From a checkpoint of a small audio frame classifier: log mel input.
Rows from block 3 of a small audio frame classifier, named by matrix and row number. Each number is 128 + 24 x the weight over its row's rms, rounded and kept within 0 to 255. All counts start at 0.
Before each channel's rows are labels from the 100 clips, of 14976, where the channel reaches its highest value: "loudest" is the band of the loudest frequency at the time of the peak. Only what is clearly more common there than usual is listed. The data: single English nouns, adjectives and verbs, spoken by a formant synthesiser in many voices.
# conv: width-3 conv (model.blocks.3.conv.weight, 96x96x3, each kernel summed), inputs 0-95

loudest: 4000 to 8000 Hz
conv.15 [108 134 111 148  90 145 104 106 124 144 126 153 132 109 132  87 175 136 113 203 128 135 130 156 133 143 127  80 127 173 149  93 141 129 142 100 106 131 146 142 120 121 157 146 105 121 175 120 134 123 145 169  95 150 174 104 151 121 126 121 144 118 138  97 130  91 133 147  99 139 136  91 106 136 163 144 164 126 142 173 109 133 165 118 131 126 162 106 122 158 121 100 141 134 140 184]

loudest: 2000 to 4000 Hz
conv.38 [104 104  94 127 121 124 120 120 112 100 114 118 148 104 116 133 178 115 159  79 103 118 130 151 155 130 157 120 173 126  97 137 140 134 140 138 106 126 172 131 117 158 103 135 107 117 125  99 130 129 128 106 109 106  85 128 161 154  72 117 159 139 157 136 123 156 146 129 141 126  75  93 116 155 140 116  68 109 101 116 123  94 149 110 189 119 103 169 146 120 134 118 117  91 109 146]

loudest: 2000 to 4000 Hz
conv.61 [118 141 148 147  98 105 141 175 124 130  87  89 143 118  95 107 160  89 119 111 150 143 129 132 144  98 110  96  92 129 123 105  95 122 134 146 116 173 128 140 175 146 112  93  86 120 103 105  99 157 127 114 121 155 144 159 132 141 123  99 145 159 149 141 145 135 145 140  90 100  85 111 129 191 162 101 120  89 129  83 102 103 133 134 138  95 145 141 143 108 160 126 142 112 129 137]

loudest: 4000 to 8000 Hz
conv.81 [118 128 144 129 115 122 147 118 164 193 122 155 137 141 147 106 139 110 137 130 144 132 124 134  97 167 172 137 185 100 108 158 156 109 133 123 129 110 147  95 127 152 106 151 138 156 105 127 166 107 101 146 109 143 126  97  94 155 152 161 151 160 118 168 115 128 120  94 120  80 106 131 157 154 146  85 170 114 164 127 172 139 125 139 114 153 169 147 140 130 107 135 118 128 127 172]

loudest: 4000 to 8000 Hz
conv.59 [143 134 126 112 168 163 129 160 147 142  92 148  94 161 160 154 134 111 111 169 144 110 117 143 122  28 155 119 133 101 154 126 150 142 108 148 157 117 116 104 138 170 102 137  96 119 129 118 154 128 117 132 129 130 147 146 154 136 111 104  85 115 145 132 104 118 114 144  98 102  67 115 115 126 119 158 177  94 137 158 152 109 114 136 147 103 136 145 156 132 121 141 137 114 118 154]

loudest: 2000 to 4000 Hz
conv.63 [166 110 105 145 109 124 163 149 134  94 165 119 124 159 103 120 161 143 126 165 126 126  71 147 143 145 128 172 143 139 120 123 130  96 147 111 154 130 124 221 119 158 123 144 176 141 135 114 138 120 128 135 135 139 100 144 160 120 127  97 152  92 139 143 163 138 124 129  98  94 143 128 175  87 122 122 157 135 109 145 138 130 139 139 147 156 147 119 141 119 106 122 141 188 153 142]